Rows from block 2, named by matrix and row number. Rows with one number belong to one neuron. Each number is 500 + 25 x the weight over the matrix's rms, rounded and kept within 0 to 999. All counts start at 0. Numbers have three digits each.
# fc1: MLP up (model.blocks.2.mlp.fc1.weight, 576x192), inputs 96-191
# fc2: MLP down (model.blocks.2.mlp.fc2.weight, 192x576, transposed), outputs 96-191
fc1.289:519488478506540492491492524456527472487465554514496557469518476500495466511477507498487482557474495450457477507474562504523503479528527473540472480550481475479554478510484527478474522509472491499502535539509458484492490480512492481499483514553492499520534467464512533559493470500488490455
fc2.289:482489459453473477527504493469501473508526531507495507463487493459481500514550499480516480447482543488555480475499534489497518540499533501494434528484529507471485488496540498527536484494506499502512526512529520478518449487520529492520468499498485459451534500484522500499489451494525513468
fc1.290:489514507498526493509477520505511489475517479508507485495506482508512504494519527520490483477491517485497506491460486511500480493497482543497490506499497537502514495487504489499495517491506517484502481505497513491466532498507501500497512496496506483513493497472492515496528478527503524511
fc2.290:487480484505536482503501505499514496512514473500502489493511515491509494480509508500498507506525502489495481487463495498513484511476501516515493507498477526496506511499484503504513481520520518501485498498511481533473491494504500512481506482492498489500506489492491489486493505500499522491
fc1.291:462484535493540482484495479531516570458451527508513528541522488475490508542500500477541503492522525555463517509509507517454481525510511530494526516513478438488507525563520429464468551482475472489504556496531456515480498470555517486496504536485489560546530491477506501446472490519472471488
fc2.291:517485449472527477440506481510539499481502497489490495484509488510530492450484503523551485497511483488536493506520525497533535523492531486519512497474508512491522515515492459522525525478572477478549477534451529527463489533533547448518502503471524530442502505500526500509528498495484493529
fc1.292:457526489512497505482515479544480502509506497462464530511512507567478459524480513510482503485475542458489468530482486487512549457491537527476479532496530510522498504511503545487490503470477515510503540504514467491466503508490481518494493506498498466528571472514454483476524483503522526496
fc2.292:494471491472521486504509503515497492517522484443504505515465571524467473509471468442494493498481538525464466539483519498543503487479495526474426509523503524528506502506510562491505518466523528517512470492473507486390447454578483517507471524519497464499530487504505512527495535481531512529
fc1.293:499497500504516495486520516528485500497496487545503508544518534495508501524486510467478503502468472486494519510471497487529485457515541479457498525483514498505500555536473516500534509486509463498502528475502500530521539491525514495523503479481476505464479511485496522528511472501532461491
fc2.293:456496484516532500510477499525455494474493479510511451512494522498497508511509534484465518481467509519509488476488497488498492531484484532497515522486486469529492550513524501517476491480507476489522512491513481484483431480510481517499527504511491465498487481488487545512477488493465491529
fc1.294:530471528503522505531499514516514521501419483506474559481520476532499546515519458472484517535468521483485489513527501447490508518512515493476491481500510512504528491483496465503550553484559500516464459538512473478515515463566502471466525486565508502465492475476494491530485502507502486511
fc2.294:534504466492478508456492523528466470467498427496494448516514499570510475490478463510559484504505610522523510533561503484497499465511520435425479490455496491429490449496525552516489484495487504480514555456510481531492526529468463511439455504508482484482528483532517491428493501535563524533
fc1.295:487483452557548513500496534487510477465496503484472492457546468513519503529544492512483453500502549515489445525493502498500524507527494535556496472488529520463526449464467509505472562554501506494497503498486509462486454509524520506499505471528503498489501498513472542519433507486501514507
fc2.295:514496530542514514516500549469537492483546525470474489462510495514522501490507524512450484485539528478496456497455494524494473488534499503507463456521471527499497479490508506450502526487538529484451509498509455482494487481490526479471520468493532483504496496470489511517490447508496553484
fc1.296:490486497490515529512493479472497481527495493531493530497477497482524488490498519501498476482478507521464517494498507492500499516487509484515503498486517532483517503557446517453510493502487472503516493501515481511476518482477515504472493512507480478498505465482500514512496517542497513510
fc2.296:513496486497493504488511490529512498492512477504511505517499496481530507519502498471511476488486489503520502510510524505512520524490518505494504501492488490496513500496516514482499544492512498517488476498508502488489478507500483519497495520503489500510497454504498475486529475527506495516
fc1.297:530531534528518508489490516512457548476480482488500496512480495466535515460469530496516550487520517536505490493510499520448510473483480547475512492530463502469475491488539507480507497496481488516512541483493506553487478498495519497515526512534474478453528500487548506465497485490501503494
fc2.297:495493465484489485458486527509456512510490522520519499470513488526518506452508496482496476519493472519500553481536510556501529495464511503504514473482495466522509498501523472527534454524536501519523510522503511535495463528479463484469503512523527513478484528516492543493506511489500530525
fc1.298:491499504519484526497496509484516511495472484505498506498520489530485494486495471518506483476535498503486500512469497527502534514495502483513493510522521517489471486504513525483493506515482518518512517500501477501513489484486475504525519484490517510493509502482528518506503488488471506507
fc2.298:526495527488531481494506486511502520499495525490476496491506487506472512487500509488506518533502518472486503504503508495499484480491495488525534495517493487507517485477484528482504514503540494512488519513499481505511515494504501501483512482510491471485480527525489505482519520510497510517
fc1.299:514500493517462525466485518473502516518529489516481504528519482512523472474513491531483500452509473492480526498477471476545503519481494475495496429529466485484512497487505560520471507495508484517557487520507571518492532514490487534522511552498540490478502498491495517526481472518539506487
fc2.299:472517508560558501504491473491474525473557497477518477493492540513513593498521542491480510463488541507497503469542514518548529510472454526541500552525493539518516474476482508451560492456522525488512542491482441513468507471452489455472534441565500469501466502471490511501487503507446488492
fc1.300:436453490456535504454519543520609523474452488491478519529457490515462547471510529533457471503544498482485500495509507527531530489502572499542483489498525519485534440530543497506469502497494547521512433489460540521538474539505521479522484508532524515503482458471485521438519475454481502494
fc2.300:445476482503552497471479444491553519552499482484501527490466503493428588517498506513454517487523523547512472483482519500520527508462503508507519527470492512521440470516458485503484437510531543459517460523510546514515511563547489519529522463444511515490475512510453508456523492513522480496
fc1.301:511499513515516520498538506473499500508482462515570474457514487486541479496491496477467460487549510479487527491531525495511519468524551465502501511491524478525507482500489509460522490491514496526479487492487511477512488490514518489481499497513508512478522514468500486482495514538511449499
fc2.301:497504504486497518466545468510511470493566454476510475495483516505546504498488467510513500485519483487521515553531482506493485504508481466466482480484502484511494512521470527543476534507498491465470484459491517493510511499508521489486533500482466501513505541520538468501509525490503519476
fc1.302:492498464479586483474559519485522500505479521470464533537533507543500543528540498505489519475495469488439548495503467459536525499510485515483451542531502499503501546513478491485504502547509503493449529484495507483517506517531532469528516543491529540524548476492490497491505485548441466475
fc2.302:453473513483455478490465494490525491481530532486487470538478472485502456524504494492519522447497513507565467473510522502465512495504507497462487499501483537536490479474495470489473429460512503495468500521505520465488486493462538483494464489545511527543520509520480481533451449548545586562
fc1.303:485522476517470509492520479480525538525464495448535516477510471504507500501523506532491503497492498525455521467520456468507480464492499454510461455479498493526480492503475462447502496514493474502467546522509533477494494480533519536551532489526505538479536497505486497540479490497500469546
fc2.303:517533505508485498481511463547464489484495497459523512501472512509509492529510520497501492557497485502515491484509474507545514493552508478524504481494501531457516497523498524509476470506495489485484493506536477494477471501539490513495493522499501492537527451526489483501505516455494519496
fc1.304:531518498476488483495500525506488509494474479480494517445513500515491455490526562439503512476505495497491527458511495507517510501492485491503489506506490511501489491528501482492485535492470472527505503485514529514480508486485534498539470487508518504491491471487508499513514486507495518472
fc2.304:499521557487491495525504489508507482516500513517485463505528464509514493499497521510504573454463441510532476478515474490494479489510486517512467500513490510487528492489497476528499528521477508498518483501500476513482513511481516492513528484495518512496472501494510488530502496516505491493
fc1.305:496508505509523506518450476510498478530466486527496507484498487518524501494465535511487491505476497515478508536484492513520499498522489491495505561506520489499486484499451498482516485508472510532501534481539494503477484495497504503501503466535509491518505493493541492491504513529511500496
fc2.305:510507501507506491484495507496492493456512476510494470500498500490524494509502510497516496506499488440527515516499497500483511512481499487481503494488529477516534495498496528509522468494487506500481509497488507498504484502493498503481506494506508494515509503479528474504496479511541529471
fc1.306:461506493544485477528546494477491509477483479492503541528532469476453475467531508511534504479532540455457520489460489471520497497531467497505558535490426508461518494507498473466505504477449483516489507512500482508466519542505512483495489473499508506480539475502498514486511515515480515464
fc2.306:489516466488508474510520503514515519475543498533486455488476496491494500524505527481482482511504451474536480504481473528494492497495500484475513524474491539488503480536512485540495531540496527515507500478465500486468473488516506517490505497507492487482481520508497476482472482503488526503
fc1.307:502512502511503495489492496494484524487509484519489494526508492498521511485500481497489503514504493487493500486509493503491481513497513484495493505480532504503515512506508526486500519488498490506510497496509519513469495511512502509499518497537525479514502513497507479501494483499520484499
fc2.307:506484489526487507479526478501490504531498502513495491495509485495471498518496492510527513501487533508503498503502506487515491512498475518514508488487527494516503509521505482516492508485504492493512510484494490499475496505488498491514510493496502498500513507473528485479497500531500496499
fc1.308:497506536521527437515500504520481489512484497509531497484503467497499491494484524484498495504483485511504483452533508464481512531500468494512459519480486497519498481503504507519510528532482509502486488489531482512542502467503516493472507477481499519525489501503528491451483470519509494477
fc2.308:495482505524510477516485482502521526476534537480507502487542494482484471557549528520532479512465553490520538532494543496506510501480483463499431496484510496496515509521503530513479483522552476491489515537503462478506473512460490493504498516507500468500488508484491495460465502517501508476
fc1.309:501516492521543522507495503485472481534478531515501511478511521471475443469467503520473559523464554504494482510514550489491518489472544496474523491516496552496503476495541550475473507482502483474481504484529516525555505489493494452516524511490527483442496500459476508514499509521464526511
fc2.309:544520529537441485509500497512514560530475463463477490498532534518492516480506529517506501497437520536531486542479524466499474499450499524460511491464522512548473507529516484473449518513527430497510468495479488469443496524454581482498495489506553488473458510518527513515503520488557509507
fc1.310:487473541467499509508511518502521500543508549493473488546513539500546506506466487505539502470522480508485483476470476497504490488509510493502484510473483491495515492507504486477479527477508521520505498512498488518529500499514508485491477516491553478519465474520502493476491519467464493473
fc2.310:500495544520486515502443508528483499495494507517510496472521498510488508492481502512477499479486491485461492508532471504496518511493527520473496497500481495488508470472498513513476493476483473532539491500521522534513493487492519495513505480503494522475489510491496532475489506517510493523
fc1.311:464466508526510527499514489497479518544495519506459500541547533496474451493507541496496497530478495504457443485434549475482523491496521468481477539524460472512500538507490503502482547488469470492486489535497488521483509501505498513493515560520508499522526471498540485515501520454492502468
fc2.311:512468458489468472515517507465535513535498512477470499499492513515484518488493501468539509521494483536533435499487509488478487479507576488514505506496500508529543525441452519513460519521494566511444516485513497497439573468467494483562491490495507458478475485546526507560516480481470544509
fc1.312:482533466506521484507498476520520517510504480494488531497503501495511513511463512493485484506498485498458506505494522535503466478484522476480504498486502498489471481467465514494489501503489457542503466523515506487513460489490525532548508505511563481538520515479515501515499556526510486504
fc2.312:523540498493524514527491469470504551478485496513484536524453537508520466537478497499474486479522552454547484474509512508500482553508472505467465506516500505530491513544525552505484499471476479528488511518564465505480506551512495466519492509495508442508484507528526520536490562482477497502
fc1.313:447520513525457530515544541524460433534492520449502553579492490482520456507480441538503570497527499452504495529496503434475534501483535522493487484495546586497475506539470488485485489520509509534509528478565476513493455482558501450499474552472553463512527474483482501473480499504541496508
fc2.313:466519498537488443505501483507486521531493516461415456503557518449499452470490502522476546467451576446530520530483495471498522527511498503538517488495484529500452510558488476517495486537459494542541537492542462502519488515476490462463475506507574466553474501509508513501451496542525476511
fc1.314:495484531536506543466513500484498502522534492483492505495473504503534501505458520525483526496521520511467504518471486505584473504522502483474511503467503500504484487473513490517456506529488487503494464513506495518495503486503516486484476519533508505500497486518485516464546517522529484534
fc2.314:527483476540482503520510501514483521485523511489533488485493502501487473482505526472469513461494473505553515481503485526461480521500531486492489517503532528537479513498459497485475476468501476507516517518514524456492494545533502461495478496508518488499493502491455509443461488514498529496
fc1.315:520515497497482486482497545465489492495483485525472511485495503526497480511515506516510471464510497496492518494490497486489503472517505501476515481499484495501526514490496495490496510477518509528522479482500504536490491493486508508492512473504491470515495532497505524523498460515527487501
fc2.315:497507491509511518498505514487491481506502502478499471486514476530487495494508502508492518513491519505510502513495499456502512479476480526514501504510501488510501520496514521480508509487480503508473510508487480477481509503504497504537512504486508490510508506504517510468498484503509504504
fc1.316:488475499525509530485496511484480510491485484542489495508489475507492501511496521503501508514491471517493490522495533499499529499516499514478507505492524487523499491487495497511498485491483479477491514477527501491496521497492518528494501512503503513525513465460514528486491511477499487492
fc2.316:487485506476485488499502517499534475480471502442497497504494514471483510516490508485536505527520509502483503512513499489478486492508499471516500486478475484521520546472471498496503498508499492507515491492486514503518495505473491515492491490476487482500524500525497518510507533476506508528
fc1.317:460485489537516545517499500462456475502538512446525471499543534553539459497510537478514504481512501499446477495483523489508525515493465488536498493523531512447537486541500522443439475500543557536491499523513471467509526502515545457468491483477507505489525496457431496496494456458467503488
fc2.317:512570499457514482433526530552493449517538539502464484520510511478508512485493548500524546511517442449532484479524529535487459474517541485522475509532480492523526510505533501506512497513557491492499510542522525559459527529535524527532460499488482414479407501488520505464495468484498505478
fc1.318:450509512523494451485481460492510477501520515479510470511515548484515472518468507506493491506507527491506483516523499550529452500484471495494517523538498498493539469516496501549496494488441483441467493502499493474428480498502503507499499533496519470510505464458527515506470456484520512466
fc2.318:501499497529485495487455453475481458508522447456488496507488510503476529514469506493474491479487513480495546481511476513501461492541510508502484451508494532473487543505486479463504546450506480541468523503519441485467532500468508511476539556517490458528471562500514475474517494492506441518
fc1.319:494502508493506518469484491524513500482472452493499490485511532492534508499488491484517505487496476487487506503479513508478488483513496474532552499507525530468499521522451501491515530487479456482478509486514509497493494550504524505537454521492520497470502445474494478502497531523513532493
fc2.319:479475472513488493485493500484494469502518499517491485489501517494535455510474553474529522490497477510507506498546480465507523488497473538539512538479486466497493493501508485510517508527519515519485504490513494517513489501517482501519481507474498524490499484472489489500495499500499517515
fc1.320:473511520537496502518531526494453517547488483482506512457509483522493526474565464459509500499513515514483540502526486482488504488514502509473537474489520484487517530508532478524493540521485482524440513503536514484525474506470502503553501471515535484489499491465518523497502496504495490495
fc2.320:486467505557540449478483545486505433515496490481495505543506492518505530480548514478480520495515497509491474516503499464520527507496511485492532471500498511492472495517491509471479468538480504486497484464487462518532489515495485487463477505479546523507499470487516507494490518505508497531
fc1.321:523539541496497479489516545480492472484502496489498517512489496521502503518518506478554476473489457491488521498493521511513512512469543509478482545501462515523462501493482536472534436464500475515521504501507516487526503539531502507488518485515461507466483535498459540484476506525459534504
fc2.321:491528477494534497513514553458505498497489482507473516484512525535482530479499497535510502511480487480515523477547526512454498472528450548512497504518497519444521526502513498475489464549471460458489488483447505468463493495494515481573508520516488495530455482469491481523454491487497496479
fc1.322:498519501500500482496473529500520501512507501506500474499495496495527509508499509506493495509483484505481507507499519501503499500482485492472483504497490493490515477500467504526521522478508506488498506497480530495491507492501515502503496501515500480512516475512511497500508497504490500513
fc2.322:483483497500493511475485500487511512500481492517522492471493471504510511504519517503498500501508540501503501505510494509515500497492507499520487484495476516497510476503512503489522482481485512504506517524509481520507496509478497497501499516488502496513487485493495473516514490495490497506
fc1.323:494515515509514476509505521521474466531495511493497498506517492477511484490507477485514511518498494469496478468514509516510492485489511493502489526538512495477480501480499501472494493494473506504460496485471525500488537494495505527465527503503514517495480474510453488495506509489466482474
fc2.323:488516450523515488473501494510517494521497499499509501521498474483506504464495495480512532534511513450523509515550491517521513525476497490472527516509553506482501461451505479513495480489495500525442485504514485497538473497526510505492498521504511487500484539521454484471483507501497486509
fc1.324:510498516517512479447469545429506509524511470502498543457481489504465469460487488448478510550519453479468550510522515544447518491479505472536504525473454507493531488482491426470522503513506471523543502457508535532512476504511553538547466432487447515556485465494468530489507473482520546468
fc2.324:471490521482506519458522483495464546539496498524501488522447547461505480532515491455542519533560482451533477497540477513482481482503498485540528485554434488492514530513532574521489531520523518487565510496488458529485471471474471498559499481482461546522513473443525489448558492480470529511
fc1.325:478507481541506494537492461486478537524521492525492529497573487500500464534553491473441489484504519530421532485483491505505488544532490492509523497522468491490473483512512524463503497498544495527507525513513474518506525521502516449534513505479516466448470491486544464477480511531503527541
fc2.325:538499484502486514474474491511496493505495451463489489493500502460503529473523495495507484488498482466485460462544525493512491498506498477501537488501498519473540496486494510508483533501494533518519483449520503496524547464488486519532514525494499501524512496522506497507489495477539502491
fc1.326:498486462480487518541526459475484495507492473483529442515535502517525506507532499511505526476515475517465559488454531491477524511501491467507443512540514536532488458512486512514459520520514520475477479509511498496472478532470495476482523454481509521459461453474482507510494436550484507532
fc2.326:468529447478530520482494505481567488459524524444483511489521494454504528473558557452478513506479474504475475491485530504513539536478534532511535490532468510518487506497478538490498508465489491476472523456502489454452501516495448508491449533466499505482466490475472516492529539554482460484
fc1.327:469509485504479481489526516509534512456510496497508496489509516480522526479492500497538513469494505475502497485506516530517509508513468499495531508493549506506490485526511492491465506512489494505497468487469509529501505508490492515503475501523476479498521508491492507500492480484526471512
fc2.327:500499528505493513482505505517491516502477487457510482472501489510515499506494527521481476511482491484516515529500516498511519508515486488486522505505523485495487500521475494519512496514480486490494515470468506497500486479489483493495526508474523522473528539508491493471502493515520491480
fc1.328:508437488475482478492479536509463516523516483491459441492519471520484531478515534485493425483494494507496522478520504479473516486485537505545484495507508501500529497504535502516486520500499483478523507489478482482511515489481496508488491483510472479512500500510541510491515458525494502485
fc2.328:528487480509507489489493471508513490512499521494494521485505511519504504506530473505486475522491495536504547504532504498492523505487525498523485504520515541517497476525481514518522496509531453470500484522458470476508467514490493517481500486493513434497488489520485515500498521490480468503
fc1.329:535516503546525471509461505531429529514509506472443475493477475502492538498465484473526463504508530507513489530520455506520533554527537506487490469454543470535472520472518514514525526482459497547513505475507496481469572450503520494536536490527504500466506541472511483480466502522518470506
fc2.329:502483475487475510532541487518485506502526488510495504497496453499457536501517504524513497518560510483515480515514495478436520500469493524484529450505516522483502506480479510527527550484556480492559475483496474490489494469496522521474555519516494467520484468503482467482514483493474469508
fc1.330:453519479495491490518479495514529498479499552506436477483493503511494494491467509522456501483481490571476485513499458489512501493501561519511502456526481508471512465472485480506500501494492521486516504474548523499538452503499496516493505516507505532502473459498527452494477535470479465501
fc2.330:462499497510465487493527555537515509499497546518508479477512516480505485507518526474510481476523490531507495445506491517460467482522497481501514467526485508481525506499495522496469497504519494538529522442525548513453488540489480494493522495515480546564510529488525514465500485490523468469
fc1.331:431531500483512509492527532453494490491517508505511533482509558453496504522503566504554482522533492477518468477497516563477477463531483489523528458499507588518513501544492506499476510522469547540462482510509498497505462484466484497492537491502477503465501505492486508486521428504481489534
fc2.331:488496510540476538491492474491511458496529515486485492478519529524539520475501479494437521505504500491533529494489501529488498482510476510491529494497503452495477554516494496502507522503544532520504523542469469513485562521450471469452506567469538477462481544530489483527509485482458476549
fc1.332:447483552516510524511520510496483556478490531497536517505496505489484509479474481539510496449514495544482492479552512475462433473521526452543516487477493515520516485479461537475518514440518534485521486483476517522520536523472505513496520512522515542492507518517536504534497515463537458512
fc2.332:490529496479527466521511527473508500485471473532514509513519467471494518503508474493448491492471493467513552503480521511442487502512501523460523513509484467487462547519541500475462505487485514503538534580516531510500517479424465525483472463548503493488542469493484497495487500496501490456
fc1.333:482524509490487489529434483482527507510438519495471472478460486491521467502524509496496537566491496487446473527544542493523497497503548509523518488475479511453455492512496493461468520482557516498485510503483468470454520466472496536456555492473509481502456541495452483512491445572507493545
fc2.333:526517529501466493490476496504478394534467494495503497557495510509571500487505539526501463544509471520488484458474547572532498548506461528555551473431493505472556478474503495437489521523440558501473464470448480541452493477463513518523459505448595444574451500451518435511478504560436487480
fc1.334:491481489474541479474542496508511473466506526565446549553499511445526497477492477522485460496422575500468492536525539527472520490415543465515493451517494543427508440488495554512535554487500466489526505523452520532461469508503509506570477508470468503491483483517450462466480519488559499487
fc2.334:552530430492470472468501430489555479516481480543511543453497526486511505479487511576513449520544500498495522511542527474496490491542446491557536553553502549494503527506476517561488505509573434523513494525478535504487456442527512510494429513426521488540512460478482498490483473456567507461
fc1.335:528551513538510507477473515472497510480523499499474534543515514504484478507511518563507557486525492503524488520537490477494522488514486472466487500478466553488512478543499543450476515487509512480519489500485525490560485490486493512488499488487557495464546509494494529540538512508479484447
fc2.335:496551510480460474478474475478456533531517515536495480463492523492481482514512516531492471524451516468517484538480519465503464492487519497481496487492482516531480558497506491492541484540569501503531494474497526520526545524507500513483518523432468479490489530521516526475542490457494473435
fc1.336:487444478556490473486492528489512490486491568506483478468539529511540454480510499563476505465494473535487477464477527475547503485517512495522468544498500474550495523513527488462492509489530506503480481488558520458491501486531501497528506526573524508456504437492491509435511471485483486496
fc2.336:519510505476485491495457443530492485540541477519475506489473496539528475503476512547514484498517487530525526493540505514478511468479453471476489508463493506446485420469494505512464510490499467538500543456505506544504525481495495504501520459457502514501480570500491487478539570555522475519
fc1.337:475527501493505512517486486470528502463503476493519509484505479493511476498513509513496480497459559522453484459525502500473546486485505461520465510485516470502489512495497523509488499490491473511489487519495453558489556476538478514496514486478466500481501499483541497516505489498488501480
fc2.337:506487487490465496519446501484481474504468504499493522521504511491474523525516514482504515483490524504493501473514520493505483552497515511537520487471479473501511502451475526520518501531558513457562486522515511531507520495540483530468485498524491490485490490493530497533491442504483541506
fc1.338:576514517518468506468504485545520528493493524495510554489526501514477484519532499523511472479490461481480504454523530500504519498475518478557547486474458491492492487471515504505515490493489498514466520533493513506531465492500453516478487550478504500498486493500542459442514507523516464492
fc2.338:503500554494498490492504491489508489544524515492526474483520476482527456465515519480532498512548519504496499464472516472475492510484516506506547491555487527511517487525490498528471499464495461532490541482493485481502556512475481492492494513516495525504513530495521531529453551528482499515
fc1.339:496560531498490461511488532499474469517512525506497472488535470471519501502532518480489491520492531517484464507469523504472514509498479509510479484529504513512479493489500517517507519463483493529481505513509463509493491473514505515505485466495526507497511519482489479488465503497508499482
fc2.339:506507500499493490481500498507492480503493530500479492483512493509503486499517491513469491514523522512507503525507530500516517489502501491501495501523474480497498502502485537488519497503511508498524495513495475493487499506511531495489515510513480485509498478496493493494487496505468497494
fc1.340:509524455419521493554486504507480497451462475470491516553520459513496498510487497538508507544557515510473477541508498499539512485489518465517509494459534499457481492494510490484499508499550488466478470547525485544491524458515511474477482488503517451493530479479499452448498518517491522461
fc2.340:490534463555540498534505472450505457471535542490481528503504472503515469470538482520484531458451497545481441544531508525460494540451485485480488506510477471543483455513515563499454518508502483439519487502514491508514521488511521542455527556534460463484476444542537464485450460498504535495
fc1.341:503517477487489515505468495539557457566544511552463459544557491497470468499479547507463484507422481539506436553465491461519514492518507460555472532507509507529492507498533487513482483507473485501521514485516512529452508493539544491507505433462530545508425464470484538509476483496503491443
fc2.341:544446466463464515510516481531505525517538535547464484467462588437462518574541554544499570445489459494455534526517525436470464517480446552503486511541501492533530534482557449479435529493571480478517429533531546475489461415520564545502442467481471537517517483477500483473438427491555497551
fc1.342:510472486504484507487456457528447528523546537533484480472507481462492539537525491480497487476518497488474486446476484518469499504563527496497480515503502514513469484481494532507521471457485479508517511529472495505490473466495512495487515476500503534503507496489512446543497494511551488520
fc2.342:522520477536523487501508496528515433495491486501547483549492490478513530481488479507503490503520507535495467517531491457476518515493471457515443499544495493503548452507544515498487516499531485500547457491475508461482528523492496495503505518488503506539467492518511495489497494505496503420
fc1.343:511547503501479507500470507520505489532504534533475494487493488506510508559526485466518471494525513508474534500514522459495457473508478513523476514507485482495487490546513472470455517475479450502480514521491516516504489476503555534491493438523538532535503477437520516532476529439498520515
fc2.343:472531474517490527504508490483469492475506511467542482503521505531548476506551520522487461577492493517517492512540524541473489466490534535497484510539493570525485456498540527538519516502446528524506492498494475482512499460455519467491511486515493469467495474559462490507497500484463558503
fc1.344:494508537511532475552486498498544492499483477498531490488494478567518498479499553490497422453466491529455439459494530497494483520482488499504516490491476477521488515476529550536535507457489495519504498478530546507530506496506520504494490461522524517491494499489554573458491530456468475529
fc2.344:534483445501520457525535484495477480460497512498514467507502501540529507498473509518532504479477511491501470469518479490518461530533514512511438484526511480532493523495513524517501494471517530498537501533510517493488494430542488497490491501493460520470506462505472524470501525493476507545
fc1.345:506515550486495488553502520535508469517523503485496510506520476471511480513480475501486520435494477450483552495475539482492456485518502512496509492480490501515493491507518526463506527535541480510490460484530508505436539509516498504465435506526517454516517493468536484533487496480529484546
fc2.345:517518471464511522514522483479496517531520506463502430493546514528517513533503504522518505463506518515534488499489495512489554481485509522501458484533477513449484503522556432492548517504488532488499542515474492507524498519479468488528489501519491545523486479447511490504471544502448476458
fc1.346:499496468514538519523496587471513469488496505482501534502510496465478444496452535487477508527502511502465510455488537440519479465460509498460481509507480511517461504549511536520529487519477465546484487511511475521535524508505530540527538492510483492487480509466513509507510492515522493456
fc2.346:542505413524498498483477519473466485493566518520471493497486561510534465477488455527465503473491497519497516524536462526470505481493478532469497503462499493511493523508514499533449450472521532484541510491530492466463456488472524466474486476533415518489516484527508549474552468482480518518
fc1.347:469503514500514497488488561554500470552503474507469492541539453499485524489478524487471490499482521489491512520523503501495515500508510489553536509521482509491469469534516466483504513462464495519484503545495504476524501539479516487480470502533462513487500444459540473493463503543451525457
fc2.347:499456536483498553504511494471531469529540526518523521492512462489485488504510483515485492489520510527493525504522500520520501539490531450503547504501466524508560501491493530515510482474469483511528458523503494440507528507463512517504469467508518453457485515479515494487484522498482502506
fc1.348:522490464527498487494463505487515505522488464490513495475512490483526507485538526512498460487474486523484502514536507505470516519515506480489471527485548484523525491480475512456516536508501510515506501504538490522499503519532498502481499504505485521504510479517482485504536464544502502487
fc2.348:523485478541494518502524495510508495536499534512498528498509509487534483527516509506537472486517498514511541498500480492521514495506512492520486506449501547501552452482484507504516523478491532474480503488497514492482497515480467489498497459483501466487485464488519479491519488489490495484
fc1.349:538511572487512525517536559526524524447503460514497469436502485513528527494518528456508481481549527511493492562526511527429494468539489486483471482505497478526501491497471449478490480508457494472473458475468468517472551500552510487508457501489476477500515508453537528482493524518483442474
fc2.349:512497501481537513511524496523537502489480461490493502483480521497513490493519477492514499494484531520504471522466534531470504523441514494516481504497496486532501493459494499498550507492486463477510492491491480510519474488444508503475488499508485481492485510510496521502485433492498515515
fc1.350:472511522499495481510533516510505490514492494510474489505473531480500502503485497526452495472547489473472517497516477491538463499495491499503514512534489519537529504484492492483524516497492511476446480506484483503497524520496511504498490510533511512498489486530516485527510493501509474469
fc2.350:507497530532514486463520492539544496483484491500511505509492485498488510478488493515515486480505494527526482484500512505521486510501492481498493462497475497516503535520526486521507524479505508512492506496538483506526455523522536509495500505482516487466530513519495481537513522471516529500
fc1.351:497495498502498503487516503504487516513501507537509471506521492509513481499482506462477475497491480525474515514511493471512494512504497477511514518524499496511493500491479501521495511502493513486494507497489495517529494494505500499490486521506525538495500505481512503488484499493499483480
fc2.351:523480482490479477494491487497514504496517509521511499479524495500500501483499493493496491480511504482489497519513487487501512517514485478512522480486499500489496518478466519496504491503509511496502508497480493488509520494505510476520489508509510498491489487483504506484495489524516478467
fc1.352:538549523535505481487456508463472502481543473470529511502498484501492475450515507508518463517491513493466530481493467475482493488489538522547518505509522531506492497530507509454502487512498475523540515523528546502519499451515490491479491498532480489479459487517477488518468503538476513523
fc2.352:528547490497501512475541448503485476533491470511542498514465525511539499488518518507552546484511452490447497465500486501527472521480487521500507485526477471507530485521528468533497485491519536489547485468490475535498476504472488537492510446474464546494502463499525485496522545532502480503
fc1.353:483531481514501506460510500511428513509499472502523476483510472514535518468495508502500460487507473498491531503504492505497535473491479493469491542494501503480488471507510527473501465517519498506441558499516483487511499525471508488519533505492535521494515482512499525500481478488508498495
fc2.353:510534482510503460464485515499439480498511502513524473485492512505498512532493499484480512503501475460457508515527481502512468492516434499474532474520471524545498525517487496540484492521514513542553476535545494515516541501503479464552482469513512468461452474541498507467514484509515497531
fc1.354:493562493486481503480477492490524500522522451500466480443504527495496502506486533466471451490509500515497498521505461501470556530524466456539515517503506549543501469505532532506472497452457474484477500498513548428459562503487461510516452458518501491509491466506522505504497495458505510479
fc2.354:518491514505496502533490500526485476519492427538542517540505518458534483503491524515485513484503444480485446479524478477456470491513510513563423487501498479510448521518461477542554475542522542487516511483472495493496474540488482535501511514506522473544484448477498521525565493494472490468
fc1.355:484483498504536505516473481482529511473477481524496474477508469525521537495537501478496507489491515515508484501539471527463526499518501525495535485518509481505450525498496483469514511489476475534487463513516526456488505467517516505483494491527492553493491496504522511533476502518494467484
fc2.355:513521518507475520514530502498498468480508484517531456499495501520482525561481462521525488504532518499524498514489442473471533526519499489458506488500539525470479533492510502515467491541502488507510526496518493475513477503482520505526551509466475461478469489467493472492497493526513526507
fc1.356:502490545477519503478502424453504472445488524496481506474465508482539503465463448601514519528525541502519474497469478537540485494559524518500536500510499496475510485484516497459494464455540496507527504552560505516479453467506498505483542528470465566473528540533491528528519496458475501460
fc2.356:527545550477476486456584482494507533496499560487565425541508502496491607496510480543459530540540468501485527513464478461449540507468524548531492518467523516466449529535544485495482538512549511508484474593488485492503509470487518552478518465463452486519473522481512428461467487504523484525
fc1.357:492512534519486496494536524499498441515519509424497455490501495473535516470510522549502527470529507531472504460508535505458525476480520509503512500496488549537542481477485520512505514547492486535520518465464492465485537476488530545489501446508526444476461492513536516501448459497488485480
fc2.357:509512486535518475493535506537511460529503524516505523477519483475470554529498485529509523549509480522524497532501483526483474417507473503482554485510492495506450511531480511518492505456513545565488531510532474505477478506447514506518519490518488472499522515556527470451496513520423499507